config = dict(
    translate=0.06,
    norm='batchnorm',
    block='bottleneck',
    beta2=0.999,
    ema_decay=0.995,
    batch_size=256,
    epochs=7.5,
    warmup_steps=120,
)
Rows from block 5 of a small image super-resolution model, named by matrix and row number. Rows with one number belong to one channel. Each number is 200 + 30 x the weight over its row's rms, rounded and kept within 0 to 999. All counts start at 0.
After each channel's rows are labels from the 100 images, of 14848, where the channel reaches its highest value: "responds to" is what is common among them. Only what is clearly more common there than usual is listed. The data: small charts drawn from random numbers.
# convs1: 3x3 conv (model.enc.2.1.convs.1.weight, 128x128x3x3, each kernel summed), inputs 0-63
# convs2: expand pointwise conv (model.enc.2.1.convs.2.weight, 256x128x1x1, transposed), outputs 0-63

convs1.107,174,184,206,177,219,216,170,189,203,231,217,205,223,200,257,215,165,200,163,205,185,220,141,198,245,163,257,174,191,187,245,177,245,169,192,204,196,192,204,177,213,197,190,229,205,171,233,184,203,152,223,178,180,256,227,197,170,198,141,210,174,244,172,187
convs2.107,189,169,204,237,230,206,185,207,206,224,186,218,213,233,213,224,190,196,137,226,186,158,239,198,170,219,123,162,196,167,173,177,194,201,253,208,162,219,195,240,230,234,259,192,204,183,255,207,239,269,207,251,212,201,229,230,199,184,192,226,194,174,247,208
responds to: ring chart; radar chart

convs1.33,176,180,178,172,206,235,113,195,204,231,206,186,215,183,222,205,159,184,179,198,186,215,156,201,237,213,246,154,191,143,219,189,225,219,208,221,211,206,154,193,203,171,171,194,194,184,208,185,206,158,221,162,185,200,225,160,178,172,128,207,169,208,169,194
convs2.33,221,238,164,210,254,161,236,259,220,228,189,242,188,266,209,201,196,169,144,233,167,190,258,210,198,239,240,159,182,205,210,240,186,198,254,200,229,188,190,208,215,185,218,214,175,207,144,200,227,181,243,236,155,180,187,213,174,201,224,235,194,188,189,171
responds to: ring chart

convs1.86,227,233,203,193,188,147,219,249,215,194,192,187,202,214,189,217,209,156,210,178,237,169,203,168,166,165,153,228,178,198,152,177,170,162,200,185,193,186,280,203,180,281,223,198,160,194,238,287,184,250,150,248,163,215,215,223,172,152,207,181,202,139,247,183
convs2.86,212,219,205,161,160,225,175,171,161,223,186,207,173,141,186,194,218,244,196,260,209,253,171,208,194,198,209,244,174,204,190,214,193,221,174,204,196,213,153,122,253,163,203,200,173,209,163,143,269,213,153,203,211,191,164,152,167,176,192,216,201,229,141,171
responds to: horizontal bar chart

convs1.92,184,214,255,167,157,203,252,223,139,223,183,204,164,156,202,244,201,146,210,154,232,191,183,203,193,195,199,198,164,178,189,145,201,174,195,143,221,160,212,208,168,218,172,186,221,164,193,213,180,245,189,234,200,165,187,205,164,176,194,158,199,161,227,183
convs2.92,230,212,147,185,164,213,138,163,150,186,172,254,210,172,220,177,260,197,248,255,272,214,145,195,242,190,210,221,156,190,206,221,244,166,212,225,227,201,174,214,226,188,219,212,171,241,162,119,199,159,232,178,191,185,187,211,164,200,157,179,207,196,176,189
responds to: horizontal bar chart

convs1.121,205,163,233,226,182,198,265,231,177,207,201,201,223,232,203,230,158,216,195,234,232,232,163,210,203,166,210,187,156,217,200,227,193,200,153,219,220,238,248,218,235,224,184,208,210,215,242,213,217,266,219,239,177,208,214,258,204,155,180,205,248,139,210,145
convs2.121,220,190,220,222,204,207,194,155,166,225,180,187,209,184,222,174,235,235,209,270,227,201,182,146,208,256,157,214,161,198,205,198,226,231,197,144,181,242,136,140,209,173,197,181,146,189,171,188,198,276,169,207,250,164,146,178,153,208,248,239,229,190,167,184
responds to: dark theme; horizontal bar chart

convs1.1,204,189,233,224,142,214,256,236,173,197,206,214,234,238,199,222,154,230,195,218,214,219,162,217,201,179,222,177,156,238,184,203,169,187,160,227,220,222,251,229,236,247,186,187,233,225,237,204,224,268,215,235,192,212,207,252,206,155,189,211,245,134,183,158
convs2.1,204,151,189,269,172,206,178,167,171,254,202,202,230,126,217,190,242,208,202,215,206,259,226,176,182,233,206,193,157,185,224,192,203,271,204,204,213,247,161,159,211,149,181,198,150,218,157,188,218,260,172,166,223,205,141,152,162,208,212,237,205,203,175,183
responds to: dark theme; horizontal bar chart

convs1.9,167,178,179,187,233,242,156,161,187,226,222,218,208,207,247,219,183,186,162,206,179,209,169,180,237,196,244,179,199,179,230,185,244,188,183,196,222,214,186,193,195,172,190,248,226,168,219,167,210,141,216,159,187,223,243,158,187,179,171,204,188,197,151,187
convs2.9,167,171,206,194,214,180,261,228,210,234,200,197,210,212,255,213,208,188,143,168,147,178,210,186,175,207,155,202,204,167,153,159,158,153,257,188,162,208,241,180,190,214,214,185,232,176,268,186,242,239,205,232,146,187,212,200,189,189,199,205,212,166,246,189
responds to: radar chart; ring chart

convs1.116,189,192,214,202,215,207,207,181,196,231,214,205,245,238,248,200,185,197,185,234,196,234,135,186,224,160,252,176,153,182,210,180,226,180,176,236,208,235,204,181,230,193,167,238,198,211,248,205,196,189,227,186,154,225,245,184,182,150,152,238,170,208,183,157
convs2.116,169,161,231,180,219,186,227,203,201,226,216,230,175,198,204,164,232,211,157,207,158,120,207,179,206,217,189,224,199,168,144,186,234,186,222,183,182,240,267,185,232,219,194,242,237,193,224,210,242,205,224,173,152,214,192,183,177,198,210,233,226,221,247,160
responds to: ring chart; radar chart

convs1.79,170,184,186,201,244,224,126,184,190,214,226,230,227,202,229,214,148,198,181,215,169,222,186,180,234,213,267,172,202,186,227,191,225,203,203,226,212,206,155,179,186,186,180,237,229,182,221,174,202,144,231,183,198,220,221,170,189,189,172,205,144,237,159,206
convs2.79,160,162,200,211,164,201,222,220,205,211,172,184,204,260,193,212,169,192,204,210,151,205,220,234,201,234,185,198,180,205,179,191,157,171,252,202,166,134,220,235,248,213,219,199,228,150,203,200,190,185,192,213,153,198,184,198,234,156,199,205,241,212,219,236
responds to: ring chart

convs1.120,192,166,215,227,146,214,278,247,187,187,210,199,229,201,195,212,134,227,202,208,208,192,175,225,171,169,192,196,173,211,188,200,196,185,164,212,215,210,249,239,221,241,181,183,208,213,209,191,199,299,215,240,188,196,194,244,209,176,199,195,259,127,211,162
convs2.120,220,170,221,201,199,265,162,135,156,251,214,195,212,150,261,192,195,222,218,214,210,252,190,160,178,240,214,205,165,159,223,214,197,276,239,216,181,216,150,192,213,171,198,224,197,223,155,220,214,248,164,200,235,189,156,129,182,225,222,233,196,194,184,186
responds to: dark theme; horizontal bar chart

convs1.45,234,199,224,208,286,197,137,207,206,208,206,167,183,177,186,196,119,189,239,194,189,196,218,158,185,217,199,143,238,193,179,196,165,186,264,211,185,207,171,157,206,149,216,239,169,201,214,193,184,202,172,225,199,195,229,109,200,223,223,195,186,262,212,235
convs2.45,195,210,221,158,187,125,253,244,219,197,225,194,170,240,160,202,184,187,179,150,211,173,252,235,211,162,237,203,213,209,177,181,191,151,190,232,195,149,236,260,181,218,190,181,201,170,216,241,235,164,217,207,181,206,254,235,233,216,200,181,238,233,228,197
responds to: radar chart

convs1.13,182,173,211,209,234,232,175,211,190,224,212,211,224,207,231,238,153,199,172,234,179,216,155,190,245,186,253,182,180,161,246,173,241,196,160,221,242,203,194,192,186,192,174,234,237,215,234,161,219,155,243,190,161,237,242,167,192,171,172,245,174,256,157,180
convs2.13,148,210,200,218,249,208,244,178,196,213,176,170,163,221,215,195,178,184,222,181,167,156,204,170,214,249,163,222,209,246,221,184,218,187,173,201,163,198,180,166,224,207,250,190,166,138,200,239,195,245,183,211,146,206,234,189,181,157,204,275,202,190,222,161
responds to: ring chart

convs1.60,170,171,173,186,217,222,161,156,184,227,211,232,197,188,240,231,136,183,160,188,160,207,170,178,234,200,254,165,193,192,224,187,243,186,188,202,195,206,160,187,192,151,175,230,225,165,218,150,200,173,237,166,201,226,218,152,172,201,171,213,169,243,140,204
convs2.60,183,167,199,212,212,220,261,184,204,191,209,193,193,205,232,163,201,182,140,193,183,198,223,227,152,221,202,180,212,201,195,168,163,146,269,181,169,211,202,219,211,235,261,203,226,157,240,236,226,229,202,223,128,175,221,214,211,136,221,211,212,141,246,164
responds to: ring chart

convs1.31,215,193,220,238,175,159,246,239,230,205,212,223,239,251,205,221,180,225,205,214,217,234,182,205,206,163,194,178,198,224,199,210,176,195,181,230,221,229,229,220,245,226,203,164,217,228,246,179,220,271,195,241,174,227,215,249,191,203,179,228,292,134,190,172
convs2.31,236,171,178,262,193,210,150,154,171,225,157,245,225,200,242,172,216,212,176,243,206,231,197,157,180,257,192,229,201,153,252,196,230,268,182,237,202,248,173,172,178,147,211,190,158,206,167,212,204,261,159,201,230,184,170,157,178,168,256,237,204,222,159,178
responds to: dark theme; horizontal bar chart

convs1.110,158,171,189,199,206,224,151,192,186,210,198,206,202,217,229,205,205,179,151,207,190,225,136,186,228,218,228,177,195,172,209,213,237,180,191,205,212,201,188,195,172,185,155,192,221,178,210,181,192,134,221,157,161,201,223,177,187,150,134,193,190,214,151,158
convs2.110,199,166,184,187,232,171,234,218,182,170,146,185,230,187,242,219,215,208,200,190,221,204,238,208,144,235,181,164,169,160,190,195,167,201,171,136,152,250,252,229,187,185,245,156,211,214,232,176,209,184,189,141,166,206,138,189,144,188,213,224,207,169,224,221
responds to: radar chart

convs1.24,208,171,243,227,151,192,248,235,196,193,200,236,221,236,222,233,149,223,213,213,230,213,168,227,215,169,218,189,166,236,218,197,200,196,165,229,232,214,252,218,243,225,194,180,207,226,221,184,232,295,207,226,181,208,222,227,194,161,174,202,279,155,202,164
convs2.24,232,184,238,226,208,234,209,178,192,209,183,192,269,137,233,176,219,197,187,248,233,249,188,150,170,216,215,204,188,182,220,239,230,222,194,197,185,238,134,158,215,147,193,189,176,209,178,221,237,198,149,212,255,165,139,145,180,216,198,249,213,242,172,195
responds to: dark theme; horizontal bar chart

convs1.23,234,201,198,204,318,214,133,204,216,205,198,179,187,194,196,212,167,199,219,211,146,192,225,181,184,238,216,186,242,204,229,193,193,201,218,224,200,211,166,200,204,164,241,221,182,200,202,166,175,179,188,206,225,224,243,167,218,241,257,217,196,236,169,267
convs2.23,197,243,242,143,203,177,249,209,243,193,170,211,216,263,220,169,189,219,199,172,201,219,196,259,241,166,220,230,238,201,202,208,207,188,227,207,212,198,224,233,210,234,217,200,223,222,214,198,228,144,191,245,208,214,224,203,243,207,197,140,232,219,243,218
responds to: radar chart

convs1.3,218,220,203,217,208,172,197,218,232,189,253,204,263,226,234,191,157,214,205,267,220,239,178,202,197,165,223,168,161,209,203,193,196,217,175,260,199,259,230,183,271,212,178,176,179,222,252,176,195,203,218,172,144,207,230,205,179,148,171,229,164,186,190,180
convs2.3,210,257,226,219,226,155,165,226,202,230,250,258,240,225,203,231,217,210,163,210,201,177,217,196,180,202,186,236,176,176,215,196,157,198,166,224,175,242,209,163,218,251,215,168,183,196,194,212,199,183,168,163,184,153,236,219,185,205,173,221,165,190,209,170
responds to: radar chart; ring chart

convs1.29,182,201,217,163,173,194,183,211,171,190,189,205,194,191,221,194,136,183,171,208,209,235,158,191,206,173,213,168,149,168,195,172,216,189,171,180,192,196,196,190,192,200,142,197,199,180,233,174,191,169,214,181,127,190,207,174,149,130,119,199,200,222,202,170
convs2.29,196,148,224,212,228,160,231,201,195,211,248,221,184,180,178,183,193,173,100,180,136,190,215,151,182,210,198,167,209,158,176,209,148,161,191,168,199,209,265,166,192,236,230,208,182,133,183,153,207,154,215,213,174,199,158,233,212,209,200,189,166,162,211,196
responds to: ring chart

convs1.15,164,180,194,196,205,226,168,164,204,218,218,241,212,209,221,216,183,208,167,227,173,231,152,177,245,186,242,200,192,160,215,191,252,199,196,216,241,210,163,193,198,170,164,230,226,195,224,169,197,150,228,156,206,251,229,178,185,184,156,207,176,221,154,173
convs2.15,173,200,132,242,237,204,214,232,208,162,178,166,173,164,189,217,170,200,172,147,184,202,275,199,148,243,204,180,166,152,172,207,169,185,203,189,185,213,167,197,197,202,241,189,209,172,271,208,234,241,222,204,214,202,197,178,128,184,223,239,193,179,226,150
responds to: radar chart

convs1.127,169,177,217,150,165,206,227,227,165,206,178,193,184,167,228,223,154,173,177,186,204,216,140,194,228,167,218,188,151,168,194,159,223,181,179,184,201,193,211,197,167,258,154,246,207,150,221,189,177,220,215,210,120,191,224,195,160,150,144,193,192,201,203,163
convs2.127,150,187,173,211,184,166,214,202,183,218,213,219,217,183,218,220,189,147,215,182,213,173,174,203,203,224,187,202,219,196,124,204,185,205,197,174,171,195,226,207,179,139,174,196,196,200,253,170,217,213,195,182,173,218,182,148,194,223,186,194,230,187,223,154
responds to: heat grid

convs1.89,214,141,217,225,155,216,263,240,183,179,200,191,229,224,166,220,155,218,221,202,208,186,171,192,150,172,194,163,205,194,187,215,161,187,157,214,185,207,243,213,224,225,193,172,201,221,206,181,202,293,200,247,179,193,195,238,196,167,192,207,266,139,191,163
convs2.89,222,201,235,219,213,204,195,170,200,241,190,220,251,142,248,188,238,230,217,220,248,255,201,147,143,235,167,243,205,168,236,205,205,234,212,211,212,251,148,171,202,146,199,205,156,244,213,228,189,226,161,221,250,240,178,147,180,207,205,216,212,182,161,154
responds to: dark theme; horizontal bar chart

convs1.25,158,167,207,189,191,220,150,179,188,205,202,244,222,200,221,193,177,180,173,213,193,214,143,183,251,191,229,155,192,198,229,179,237,204,192,220,220,208,147,172,217,176,171,209,228,172,231,164,203,144,225,153,179,217,201,147,183,155,147,198,174,191,137,173
convs2.25,188,184,189,251,198,188,239,232,204,204,155,205,188,165,226,213,221,177,249,208,181,211,226,147,213,246,143,235,196,174,186,195,188,202,213,159,180,214,209,184,156,236,246,212,184,201,256,202,195,182,222,220,214,150,249,179,206,171,226,256,222,215,194,214
responds to: radar chart; ring chart

convs1.10,168,195,206,185,204,237,175,198,189,233,222,194,205,204,245,214,161,191,161,214,193,228,141,188,247,154,251,176,171,171,229,177,247,174,173,209,195,203,182,162,209,200,164,237,217,185,225,197,195,174,228,189,154,219,238,171,190,165,130,228,174,213,168,186
convs2.10,190,148,190,191,199,227,204,219,195,247,171,151,197,197,220,156,166,184,178,224,166,177,212,181,157,231,140,165,159,170,189,181,207,224,200,188,191,227,207,200,244,202,196,224,238,224,233,205,204,252,195,251,206,249,225,229,202,142,173,222,221,212,212,157
responds to: radar chart; ring chart

convs1.55,169,197,215,193,195,234,213,205,181,229,219,212,196,203,254,243,191,196,171,231,209,217,136,194,238,189,245,190,183,160,210,202,226,204,175,210,244,205,206,189,199,233,148,230,227,197,242,194,216,196,230,191,142,217,214,203,173,163,130,221,192,205,183,156
convs2.55,192,173,202,193,226,198,181,247,190,267,152,154,275,233,244,229,185,179,233,237,197,190,244,180,135,235,179,189,192,142,175,207,160,222,164,148,164,203,238,153,214,187,211,165,210,146,250,212,257,168,171,202,217,202,245,214,179,206,195,214,202,206,191,174
responds to: radar chart

convs1.85,167,225,172,177,168,210,213,189,206,189,226,197,210,227,291,188,190,162,185,189,217,251,134,210,228,205,252,192,179,147,237,166,251,182,191,194,207,187,189,208,197,211,168,206,175,189,189,225,203,152,243,166,147,184,186,196,170,142,135,174,215,186,170,201
convs2.85,243,200,176,235,211,251,233,249,208,180,196,175,180,172,231,205,184,249,176,219,226,190,234,150,184,210,161,232,183,142,185,185,198,171,218,192,160,202,203,218,209,193,171,186,220,230,193,255,201,225,218,187,157,164,211,174,180,228,253,221,206,189,211,161
responds to: radar chart

convs1.75,171,188,198,203,217,227,163,197,179,227,228,227,241,218,229,205,151,212,167,226,173,230,149,168,242,182,240,183,166,172,223,211,246,200,184,236,193,221,184,169,213,184,180,229,190,216,249,176,210,141,219,189,180,248,233,191,187,154,167,235,182,259,165,188
convs2.75,184,187,229,249,228,207,207,205,225,204,174,200,175,190,240,223,203,189,102,237,229,223,230,193,194,204,176,222,209,180,214,163,183,213,222,162,191,224,224,194,206,222,239,197,206,181,211,224,189,178,198,181,149,197,264,226,208,191,197,285,176,182,246,194
responds to: ring chart

convs1.43,195,121,189,209,274,242,132,221,183,212,234,204,186,197,203,193,56,189,181,200,201,215,182,118,202,181,210,155,188,200,199,180,225,174,186,218,184,204,201,170,225,161,201,213,184,203,222,202,192,220,203,229,175,200,212,189,179,196,165,200,207,237,156,197
convs2.43,219,225,245,206,179,142,213,246,234,195,178,221,179,265,202,193,151,196,154,153,182,148,207,228,267,165,254,217,221,219,185,170,178,201,211,217,221,139,256,232,216,211,197,177,216,157,205,174,209,140,270,212,185,195,231,222,243,189,196,135,215,209,207,237
responds to: radar chart

convs1.98,158,185,186,210,193,232,163,197,188,225,230,225,225,200,236,208,161,203,150,236,175,223,138,191,235,189,257,188,168,157,221,206,215,191,192,217,208,215,189,182,202,182,156,201,205,195,227,179,189,151,233,169,165,219,220,173,195,176,139,237,162,220,159,176
convs2.98,162,179,182,283,185,252,210,226,194,224,171,180,232,218,264,250,211,167,202,166,197,191,207,156,160,262,177,145,203,207,128,180,147,184,184,208,129,252,239,236,203,219,237,168,207,194,231,206,153,209,177,202,179,206,233,223,139,196,216,222,200,181,214,179
responds to: radar chart

convs1.62,133,187,184,198,195,210,194,153,183,245,194,244,229,217,264,226,218,218,158,230,192,220,168,206,231,194,265,217,182,172,241,182,270,218,198,223,214,197,173,198,217,206,164,238,214,200,223,185,212,169,259,170,188,201,232,198,187,192,123,215,193,221,175,195
convs2.62,123,186,175,235,182,265,206,185,213,235,149,203,239,131,203,204,195,209,188,228,190,187,226,185,183,224,160,202,219,185,203,164,244,205,222,219,152,169,193,186,208,203,201,190,213,224,203,189,223,257,165,193,156,170,178,187,194,199,210,239,240,196,226,170
responds to: radar chart; ring chart

convs1.67,167,175,202,177,204,217,160,196,185,225,208,231,197,191,235,216,151,187,173,194,185,207,170,198,252,165,251,185,194,170,229,170,252,171,188,185,227,196,180,176,183,182,166,243,213,155,240,157,190,157,227,182,150,220,218,181,163,168,162,196,184,239,182,169
convs2.67,198,196,182,188,271,154,215,211,181,224,215,191,180,192,166,175,225,201,153,182,186,167,239,185,146,234,133,205,229,192,174,200,149,189,177,196,171,130,225,230,209,230,223,206,216,221,249,218,207,187,219,193,153,171,222,192,206,198,216,209,195,142,263,152
responds to: ring chart

convs1.7,231,222,191,247,283,188,122,179,216,176,227,154,216,234,175,180,133,213,221,232,138,215,241,173,182,238,192,164,206,212,158,210,153,209,228,242,175,227,181,180,205,172,256,193,184,214,231,197,200,191,190,179,224,224,212,167,227,229,209,220,164,224,176,258
convs2.7,219,199,201,177,218,142,212,235,193,210,180,203,195,216,211,197,179,202,215,223,227,164,253,186,231,177,196,196,193,156,205,174,242,193,186,224,201,191,223,235,237,192,192,181,248,169,224,248,245,163,183,160,108,190,264,237,220,202,187,227,255,225,257,215
responds to: dark theme; radar chart

convs1.91,177,181,188,198,209,236,155,173,186,230,216,205,210,204,247,220,178,198,172,236,173,242,163,172,247,192,222,203,201,198,239,195,235,206,183,226,217,211,162,191,198,168,168,250,231,198,237,184,196,148,248,164,180,227,233,162,190,177,145,212,178,232,163,200
convs2.91,201,141,223,203,217,167,180,231,216,223,233,155,180,230,192,198,201,227,188,248,161,104,136,253,190,213,202,163,233,216,122,228,190,211,226,173,182,192,183,215,220,184,225,206,236,176,239,222,192,181,239,253,199,186,229,211,159,190,213,234,226,195,207,240
responds to: ring chart

convs1.106,179,148,211,166,212,230,155,210,207,227,197,213,216,188,250,214,123,196,191,214,229,204,160,202,250,216,258,190,193,198,240,189,239,191,192,192,254,205,167,177,195,191,199,228,211,159,231,176,201,161,235,185,156,206,214,178,190,164,152,195,171,230,169,169
convs2.106,194,197,178,216,186,214,164,214,158,204,188,172,185,213,161,190,189,210,101,228,172,219,203,201,193,196,180,167,174,224,197,197,133,172,233,162,207,211,214,188,248,211,244,171,237,199,248,195,217,220,199,237,161,215,191,205,187,194,182,179,184,201,275,231
responds to: ring chart